config = dict(
    hop_length=160,
    input='log_mel',
    spec_augment=False,
    num_classes=[7, 4, 4],
    hidden_act='silu',
    kernel_size=3,
    rnn_residual=True,
    beta2=0.95,
    beta1=0.95,
    precondition_frequency=25,
    final_lr_fraction=0,
    adamw_weight_decay_other_params=0.05,
)
Rows from block 2 of a small sound classifier, named by matrix and row number. Each number is 128 + 24 x the weight over its row's rms, rounded and kept within 0 to 255. All counts start at 0. Numbers have three digits each.
After each channel's rows are labels from the 100 clips, of 14976, where the channel reaches its highest value: "responds to" is what is common among them. Only what is clearly more common there than usual is listed. The data: short made-up English sentences, spoken by a formant synthesiser in many voices.
# conv: width-3 conv, stride 2 (model.blocks.2.conv.weight, 144x112x3), inputs 0-111, a 3 kernel for each

conv.67:079105085094128138101087109167119170160136138073134084164149088133135135160164141112104136119130143126100136126150102130120185151184122106120144090119115134142107127137098127124121125122135105123118122134134080099121107102093136105125124113085142134172122140178111119127110120132112113143153148133121121138165160104166178127132152137115143126177104127172138129102095154152145099115128147133128119142151125129111123128104096143101146150125091157115150137104146109136131091097083185117097129142133106135162156148108132126119122141112088093188151105105089114101111117132089110166131119118100126133105136092124110122109150144087101163094123129154154138137182118149123142131178169152160133124079158120141132104126132080106133141126154116091144135133128136128143116147172125154116147115159119104124100101100129168154144118119089186152177116062131176147121143141111121100137113134078153133152146089117124101093139108128152135146160105100132092155127116096095131126095128116146114162102151131144122101139074146116075
responds to: voice: low voice; /ɑ/

conv.6:116159087171164121112133105148116109088114143123122124124111095145174133112173098115178148097116174137126104120120119097118137152148136127155149169120121141148138100158142133157162132167140102099138132154148155101151152116092120101144132142130107160149088091104158143142102166158159130180114138116117141118183153088173097147129103109128126139121101154136142135136121104118082083122149138122156138099133129141121116181120123108122124077123110119139141131133108138090168124144106095135148116150092108127127123117145122148129100152155191103107138131087139146108179103101108143113157133074125099132111122114142130137109133152173125113117137126152141138124103124128134121136143117102134103115114153147130081127081126118127161127151112117138139127169102161087103147147144112121109155146137111126122107127149147142117105186127077073149156130110115108158117129139131151105113156123101146102167095082104182132164208100111168142070112158150138140157110126143109141097162128152107138199130091116105100121119107099129153
responds to: voice: deep voice; clipping

conv.56:113113116136132102128125104116091155104140067146120138133135123126144136123117149131119119151101132116131151164152110138115116111126145113133094117143146137118136145103106108112138097112163203127070096152133102174103162169144157134086134150106184110104138150190128091141133106136144078111165130080158130122122144131106123143126110155148126183137137136136092112099097155131103124123135128093080164107101144111149160139111145147201136146111129125123110146127136147130140139094146158129181133128136129154156104101146131160114111114136138113117131146139114125141112130180133120121137105144103140110147108181108147124158129142086082129102096104141102154152124148156110114131146112130101155136131126102125095140163106136141071121116153165116041134133137134133185112158136126143105103095129109133153127107123120145146138111075147142089087129137089143112165093116153143091093097101152136100102168148182122141115131174158092149148120116107139149103103151120135168143119105146117132092115184155090141121090150129111124
responds to: voice: deep voice; clipping

conv.125:120130119134125195124115139107127115128117112092108101138115180176140122115149121148123123141131133098127156092152111129109141120135110157110130178114144159107106164143144143143087115091156136116095169126089137083111107158145152101134132169180126153108154107124125142149128147130111153103101150163117157069072122135112112095176091103106148147178131103103111138145146102141119179122134189129131144085130129141090096125126142151138130129092152131117162112063143111146137135122138135166097149127118141132125134129092113105104088094161123142101151119160107175144134114135138095144133156141161121124137090147147131086060139101135132136144127116091146131131128126139108147128110123144119118102139157174117113157135101117131128125125128183148128171157129145153153163157119135178120120137157126140145169148133097188123121132160129109159100132102120126154131145105106104130118138117108113100106106149090136146136091152154106129150127075123128127100114118180163140128121183112147125106122170146104174142100051125140157
responds to: voice: deep voice

conv.70:117113139126160159115136142122159128105133148149158127142108116121132165098129117146124076116109140136127159133160160146122117154164131096142163124108143117169130103109128104131122079122194174121151136106171104123080153117089133117103115138125117109122127171120138132115089110155176121126101130104101141172145138134125130129102118120106165186142148134144149118122158138150127145137110146095130113114137105145126109104175133129105111095107099136119137158158091120112127119089122141136109113119141119159113147133136127147125154127134144123163171095106115147101150167133126113122155166135101086135133144104132117166189135127086149125120115096117108171067117127167095142094160144138112114103158096131173110094118125110112146148113141139104111127087122076171131124127169123175122128147165163156124138093137127155163155080078112160098120150111136121132146101128125113095162097099120123130114143153113115147130182211103129150095104129104099155122127138170119063133088179121134135139183132119116171100154123145152124
responds to: voice: deep voice; clipping

conv.132:118101140116137144118147137177162101113164127081098116137080103135131135105118169129112117135155128137121135129106151095118093137142137110178119110151117118130136132112127159136142161172089077132110151107111142137139093073125125110127104205138096113104128123142166126134105130115154149106134139148131135122113149109124176120104087142161134118132122123112095126119115142100130085131153076141112152106151133143115134178168098112131118150091154106146147138092128131137142103105134094076147137069133151083163120106151126115132115126111170113108135148112110124102132100097155131126162132096113130120095092123085149141141099158114143150106148163104153139095170125146097140149106120106169142135086152136119114099114105148123111164129117108087147130112097146147092146134169144129159149151146113150145118125170161100148063124129111152142103111124128132141111118105106121161157108131131099114175121117140119107160206115151135117166151115101118162112143139093110140113162187142116147194169088140141122070139115099134145
responds to: voice: deep voice

conv.0:112093124151121154132142138083107142106132127077115101125104110126157081148106136103143132143108081137161133144108126126136129140077159065134060132135121109163119148075170106108112111139153118143106165150150115123136138175127169102138139162184140100169159104147157112171122122170104138131127109078129087141083103123134119124115130110144106122148137122090140152119122134134149178154143125076168116126139090133124117100168111124107160120174118109113132136169132201138091149112158156104149147151143103161110121152156135130140096117138084129120122128147119153131133154134131185133153149094088100183144165112152157095134109147123124107133089111158142124131110156103126113075118107105105100133111134179143125148120118146123180138156108140139153154141110100089129139140139159150148153142122139096110113119137166124138137142122135122173142157097113136153089126145151132127154147126167155140150153119121113146165142147095131145120143136120095161113088183153100160111117165110140124149109119114174103115111115125131108
responds to: voice: low voice; /ʌ/; /dʒ/

conv.84:149183124167129101114095136135085181137159145149112142144142107184125118145122145136128091133098157128139106099122087155141140103126132100128122135109135113153166110098119149130067116123055140145088107099139152107133126147118125120143159132127137124150107133133130135098143113115167120114104141156136159093155125104113080167125139153146113128152125135122120170127127114178119121119121120119097111100152094075131093152133128113109124112144130134125139089123126125110148099156165109167120188113111109136183113124109172178121121145154099133168144087088113140129143111118137090099161182071169122084131102115130118179153120066101127152122105163136118091167137140125121123118104166133128138122096123154069106131114142126161155107153092114133190118154128125134090107122113139167123143098130170118115093127134129122162115141123109100191076125139109131121131110103160122142137109081155122128129107116112120108114161124139145149159137130170144125122152148108139146143131147137152121170157099121156135152121112148077158
responds to: voice: low voice